A small masked spectrogram model, trained from scratch.
Training: muon at rate 0.02, batches of 256.
Data: trained on struck, bounced, scraped and rolled objects made by modal synthesis, 36.7 epochs.
Rows from block 2 of the encoder, named by matrix and row number. Rows with one number belong to one neuron. Each number is 500 + 25 x the weight over its row's rms, rounded and kept within 0 to 999. All counts start at 0. Numbers have three digits each. After the name is the row's rms in percent of the matrix's.
# fc1: MLP up (encoder.blocks.2.mlp.fc1.weight, 640x160), inputs 0-79
# fc2: MLP down (encoder.blocks.2.mlp.fc2.weight, 160x640, transposed), outputs 0-79
fc1.181 109:519495513529517565467482530489496494508480496488476489467539522496528497518486526520501478515496537510487505538483500504499481466485486509523492512510471549534524534497499478493502466514528491489493525538506518505488491517472502538515524516
fc1.182 091:497481488512459529507503553503511485487505510498463550512461481512499515477500488536476480523499500517499517497540479504466528480468525480474541515475458481518509509525488482537492508509509490528488518537506490500521485512494528509491509446
fc1.183 090:512483556458495456548527537555490495484522530510522516478490470485521539515510494509499517485493463510486472501557512514471512480500538500525533529507518476471522510469480536517550541471506536516525492543480501510507476504485526496529522498
fc1.184 099:482531506514518462487503492465471536531474509503528541509484490507523484478473474541496486525502462537481484550476512479524468521524536448516493506526501521465450520477558468513525485439466449497436520540495459493549495543500471488492459477
fc1.185 103:468472481509503487502480543509496518502522534495502483502537485508531457517492454480510495532502456515474511508466563464508496484515510490549484512509478523467489532439498541515513523458460512466538461453486478476498497518531498505493499505
fc1.186 046:520510523503512478506486552467486502476499523503472451497503502503516503521511480467481586490519447522536491537496505502558483478494521515526439478541509519507479494540481515478487491472523532540508445558463478506521486481512503509470503462
fc1.187 112:474482463488507485482489455522481522476500501517512489473535549532510530463465537465553499529530487494519517531432571498493467480522501479467502475536502483490543550495511456509473465499538502514492492523490460488490517520477531514461526485
fc1.188 097:486498506513507521478464515505479486470504460511481464511501498558490486494558527494503534455514435509450523473525481490488456491521490482525546525504483520468508533535473506520485505489489489479503480487494496538444473521509483509503496530
fc1.189 113:460478457497508506485513506453469479478482520541496494501464461553489504480506503526473525449527451515484483510554489523563484479525489498557493510503483493484518517479520511542500515485495491473498503532461493507498489485493436495521533527
fc1.190 123:488472524496529467525490521465532524456487495472487464484496527491491475503514524520468493488496529476517440503513527520500442545490496482474501497513487534456498542489514502437499522491507542513537496500488519498554483485510507509468511560
fc1.191 116:488482493484551491477480525505490502495492496498524436484505510530501530536443515499440525496488489465435476490508501495505548481476499488481500490531499498483499501528458466458498470494549521474509470547503446473499488501476478509465527527
fc1.192 082:510458478451490528517515520472529510533476539497501438513482504484458524534494487479482516513569486550495513495512568476482555478499507543488506506530505496516461459497493493468502511551497471474511486512490537533503481529454506488489497496
fc1.193 111:456499499483532483516513514455539503524509521499518502472521510502493523509518485494436487522481527516488459531479502476510474544479492452535521492479494528498490519486457465515487468480513474508533495543510521510541520484547453465479497529
fc1.194 091:538476515511469506463568508464489504532470559486504521537502447516454509498541503481518508486504522512512462515508509535497498504489466506494534469526498502496503529437470489489490525537573482497485494508493491502486518506473506477497541495
fc1.195 094:498485509504518484483473489485535512498497506473515524538459489488535482499529446542511472514484528544523483546495496520479505472492471504492494494473520524521431512515529482515517478473523459504500484488507473494519511548503504491490505486
fc1.196 095:490482493487508485522517510505499498479484503484513530489510491522548477490537504483472521523504480510523492544494506540504485513465486516466481512477512502494480502470481512475527497533505431521479549490445504460489476523534477484539507446
fc1.197 095:487477497513477500507508503455501517514515485503476541523519471505487472475551473482487517520520510496501475517475520516471525482539511524503494483456481497486487504481487483521493509546501508449491481524469528492527470449510520480498463568
fc1.198 076:472508512491464486456498478534476489502516492510529500518506520514540523513478540527485483530511472498513523521483446471538507512499524471489554461511520452520512449475508511518519511552503494515471508486454526505545506469506528453505507562
fc1.199 076:491492534520526474495469442498486464456504518498517569480482491538476509508523528505528506531517505453517540484497479533484556505516583524490507512493520490517513506502516509501500516526487476538464507467439520485519517512489549507476479536
fc1.200 083:505494490464517491450461495529494443489492523472494513496491473507515510524468508540492490493472506484562496501559470548469452487490502489565465512481516495521508487517478521525459496498491515505510471536463495479511508505471499529480502519
fc1.201 092:500502475450559499497459536491506546478519458498499500493509479501468535478495515484531526475510517518501521486476548522519493508528459508557548496539473490516517556515547498515509498479534482466489510502503504477431482510521490477486467473
fc1.202 098:489527527534449529511502507534521466540473474477503516496470479539510504480532525494490487494475534535512494529533499504460501533508537466487483562504462529534495503511470485503533509505462472477517514471437481469535506487536489501466459525
fc1.203 108:498447504523511521516513497475473481473497515481462476454498473490524505534499512461476485490474514493495474519484526535520568480479463513529475533509489492503534493480542491562512483486529506498466468549534518508486453528490488496505494496
fc1.204 154:541481484495472504513493444513494481478520526485481473525497509464490441517495473495510483518506495476517530515499522508463526477524517475529492491483494496505446488511438526478485519514483502527483526537483495510495503533525543473479526523
fc1.205 098:473463499518517496542499502477497469540502536503470483514499540465539493478466505517521533516525566489539493507497470520525481506489513488489536481526477492536490499509518471521531458495506554534518539456517517496522477503531463530487480530
fc1.206 117:514494496476466500508501517462529520487553528520509502497474502498480496466508543508516505459504489535469430526490483478473497508477474518553463473463533474501517482519493471522480471483507465509516500486457576505484509524509486435445484516
fc1.207 102:493483510496522553537473513485479460550514549466504497519510486451500485471478537476521523506507504513480536497442500493472509479516495492459507474529499494488537528487507487480512480521526487503483488484491508505547493540520488493545473483
fc1.208 064:497493505526482505489525487482514502521522487455535496459537495512496486455505509512514516520564529510512514489529498426487442488461497538507495506449487529486515531539501516530497514457519481495519499452507492496492513488510494510504506548
fc1.209 111:510566479490489535480508509483489459493514489464521534486511473473476514519485496504508490461517508522477537530490495444474506476479525473494504528511519539486506521528535491523502492517496501465502471517486499515530484484517470488489512483
fc1.210 122:538545483513540535535497504520501497502535523520463513501495474483499511480504516538487464504503509548491472470471489503478520508511517504486496505468465501526456482495514525529468468506466551471491512482466527498542532479468492508506530523
fc1.211 101:498492530517520512507493504487537548490530495536513472500519530494454539470471476543478507477520483508491489504488522511516505466502485577561465478498534516516543501509462549524495483470496495500500490536497454527471507520482538521497486536
fc1.212 094:517476505520518517494505483502511517463487499488513463548472477507459506492491518468487457530482512526527544510524502498510516527487492511486534499531531468494509494460497500479469479490455523487499534479511496501509495541514503510505494466
fc1.213 073:490542580491522464479478468501475521511528474529463481463484461485475490493484532468442478537497503493512496503482524500454518504473468496498445531544525508491497470473523522505465478500452501494491476522483522454494503517497515495539500493
fc1.214 093:524547521517497528496514528509483440491491541489549515466493477463518513451455506529486505475520507490475497508515499466548427450511511507487478457492501540468468564526495523497496505500507467490538509518474494535525471490491487499516507496
fc1.215 098:463513539499523515529500487532474527534497515503498487441547470525523561480530459489456496500511521499501502499517521503516522489498483523484495505525495471459555463490506528520492505507484490559511473485497485501512449560497494502527476457
fc1.216 088:459527498495505481563463486512488516539500478513487473509527529462522532490464470511517469496470503489475479517478509511521555500501514504495508533480485520484484516463518488491468500494480533550465505511548473509443499510465502499532512522
fc1.217 116:499485496497507475501472472510495522525523486508484466477522524513518507547471502501602530494433496476515495536497487521521498507534483524494564479497498471474518477461522522515486505508533522524506533534533505514497557476473496469512488487
fc1.218 094:543490530554461505502502508451491526518511468498483478526485478452500494481517505498495500488516497522501490523507516475474497491463466508526483500504440567528465476472481503497515451481509496492475468537477514524445499501526504535488474564
fc2.181 105:519494514494499507500492527450497432493514470508480542504519491539476501499497494473513475558517488470516522475488499542473512522498532524479489477498508525523481516511545474440493477522488492503474488445494564502537505477444496481498465473
fc2.182 101:491557510443529473470545462492485497496481478507498495537501525471478521513498525536523462502521484516508452503488465520529485498491496535520500495504517510479487455453467502514493472494472504508547516501495499502517514501485444485482499534
fc2.183 095:485470471460544460485494470483527463532517453489506490503511509504499483497473494523520489498492493483503517483448493500491503482507554471488519506515481546478434460496513494504466480505470510510475531467510550457500483476500498537473469516
fc2.184 108:509517506520453499471452495504492498490515461521493497505512471517465546460530505492523500487523479460507498442506463467479494485456469506524466498449498502466515513518489526445475531520546494530544514465477470480454495475449474515497495449
fc2.185 094:492525496506501499559485515517489525485514502493517470493494469506476471490504521510558494475480476439470496489482528503488506505482538504464543515493495508475469505491521504494483487529458495476490507477474520419520520491464533467508471523
fc2.186 044:511465561476478510505521501493524500485504490513521476509523496480501519524498518484462479531512478470485497496514525545530493527551536471498483472470496520471493476506470464504503504520511466479491516509528549513529486446467510476492474508
fc2.187 126:456520535530527479480532466483508515515482541521470481513510484519530479518446480491462510461528510509465505473511495523498516537463503530460517532519518512496486500471488519496516473513500496512499476488512510481547507518477537445507522526
fc2.188 088:502514446487516522503460507512542489537465511522499494509481504483481505511524510512496521498447525442510466539470481508467433499504546528459464466506492493499474548501527500488508510532510528500491532474462539527532523474525495482480502525
fc2.189 110:502523474490467517531450502538426538475487442518491508512550516475473487476547501490513431488513498484495518447492511465502506501505499478479466510490513484523472504514532511521481508502509490514502507474512486503489514507530489480543491512
fc2.190 156:521494553510511502503515510496482448505435504473501556499547475525519535522482491481485472500511479530471563491510454554456474475503533499526532518513534504510479476468493543500535530528441524507465466557489489490498503497517512510517507459
fc2.191 107:541480493520437480512514495504470475482486498539518540485515502520502529465526502491525482495513524506466526502492475499543489476472492485479509515438503476489504503541522528560537527524513500533477528452553523491509513517504497508527417502
fc2.192 083:465448511433493462485483519474496491515504465515511453489498489505502484536485545499507494513499475487490522462484506503449505469530469480510481473531479521514540475459470490524475506479511490487511492496520484514490523510503512505464486487
fc2.193 115:475525531486434527510493500506516496483455501518482509481515512511554504517478490502480460523532501454511491454514489530490471491491495478446518494497525512540487463508534516511520486527487555500513431535522482497478482473471458542510520477
fc2.194 101:473505502485508468519494440480505517528541464541495483451474450477478467510464459461498498515516504491503510496496494479483527457491530455495510486486458497493497511524494480499499485502474475493474484492515483456485494496509495501501491511
fc2.195 084:475466542472469532499483475503482485475454443465521488480496486480498525476503536529490493511506481502456501510484479506461472470541520524525473522528494463513523445495441487515536509551499452474479511483530505502459518472494475497526517469
fc2.196 096:499501510537467474485480461491504509499465491507480496485486506514518510550499519503466461506518469520525463511539499442483523492531490500490519463471510498506511563476505491515500498489493520432465507502529514527499519448470469544449508480
fc2.197 097:532529497482502543494530500482513496488494526487475521483503510496542512527498506508535551485511493475510515526502480493504537487479478466482474548510500458525508551534533522472522535485509505516489495454502525505483531552506474448552532498
fc2.198 077:454513515515492494536514486492503536483556458487539478488478511485478509499505507482464507524510485443517501478516485467510480481522502580486571467504526504527483512473494499544521501524485496503502512508502501467537490521501501513502509491
fc2.199 076:515473478497545483494540513480475514518504480503513487529528522481507450469497498534458493494492486528471472501487467461497534527504488505487483471488536459530563493497494558515468543478463503487556521531497507521482547520534495525493540512
fc2.200 081:483462486517502512530512534501489557481481497499520513533478495480549504502507505482509506473515446484505478512465498473458489509523473558437510505502514554500541492503533485486507504479531531493508510497513491506485501542531481462493517483
fc2.201 097:461449461538532511453474493524519492548514491462477497458475487491459489529470504490496508503491482515510495498547498513507476479477543492515476494470537478425477494462481486526515490511525463529498494495516503494551490482492523475520481506
fc2.202 084:495532483497473471449475519488505497496511516466518516532476501545505476534497473516529493513509481503521492531516470538499526482500507474435483538472491498484501521499505478506469462528492511491512520528451477506554482564541486488514564532
fc2.203 114:505485503492529492491490490479472489501526477452523487479472497473491551490521508502498480527505508475522450504459518560497524523499521502488502505506501508563500520508504473483501509521501539486540510476469503514471512494489493489505525477
fc2.204 152:515474462500513518506503518478484499474492497501479479505470481521533544493490473498523497472546529529514463452519540514488499475480444496522471507507530503477541495487505516481526477510514528492533520548516521505480536426487472480483503527
fc2.205 097:528509497458456513453516481500465483468510489516531509465495448497508485499491545455511500511523474478490475524485467507501519483514472480557484493511509478481514526495470526482508500498454534490473497507478493508486504500541488466505487470
fc2.206 143:485527516527534511521489491533458500475460486467538513438494523477481440514517485496490485527466494500494529451510523469512524488504484448497482530534498504479469536517484531538515538542483504510510515476544479520514526469490486520530460533
fc2.207 104:503502522556487510415500479490509494491531483557500507495539478505495590512500495521502513484518490474507457515528436490512516513463502470506471506516503497474494483527506480508496547502455490494502489513509483521508511474510476517488495507
fc2.208 057:545518464459462493510491520519490507505482499504496511493484516488518453487509554509479541539488536506471510465502511504519507470488541483484509519472458497447491473518507466480478517538462436504540496501485512504506525538502530479512509541
fc2.209 084:495486502499527458508486521521495464500473568510488493497479527547527483460512490490479489504460479491528490464507518566492514552530490480545487444508478455475494503492459488492540447487491516530484494514499481521488541497489507499460495468
fc2.210 122:476517497502486475475535491460490523502471476535463542518507456502499497511505479492506533498527535529470512526488496495516520476500483478517529528488488513468454473503515545518512524508523477534510463462496486477453457531551494470547484519
fc2.211 106:497541491476494491555514482507452495481502489496516491493549512458519505515533522460490471495514441499496476455446486484476508527518477455467455476482528501531493508459502486542505500473486482462510502480508512526472530507522508456476466526
fc2.212 092:481486492483477490504527524518466491497484497490465497514556554505507506492502484523482518540523525513513511519502506524521502465561465532515486513522516491500498502502540490508483523482484478519489532522514467497490529458521436517525479509
fc2.213 070:496477500578493492498512519496484492532496517495516486484500480506459514525479466531518500447486499511519520541472514523501500516480505528489541473506517528539523515536540498491501513514525497477476507516465457516565533504506501519509518546
fc2.214 090:490499487515484488558497512507486512496474510481511518511527512458455484464542517441509486489507494506478501461455451494481480496474517497491545472519482495508520495486495486515537531507483464474507472473494513497477531538503464469502491553
fc2.215 097:510505489518509486501516465514479503547482463476499515471487516478494471493491486456492514528512489489503475501474477514458504508520550478452506518530511478501463499509462485502490515475486495511476520488532534513521527477482469497485514480
fc2.216 079:536505482529468506475476484519515501505458497497497493494522544505479499559490487505486496505439491498571551526524511552489502440507465475451490529502507464529482514514506529568520485518438489461495488434500511502485515530505489505465485524
fc2.217 096:511496511525484464503474498498514538482506474488531505462481495494537526471529472513472490484513510519482534506481469462473500488483461487490499502485496546551489502514506477525483516496472532458510479467488475492515459519479500496507552450
fc2.218 087:463540494532550502511509493510533504539494508471490504480467489472506474502544502474518523576506515486524526507533468531489532484450509492456476531494512477490516526505486475490494485515498471491487500475498564456492511469551497490538448507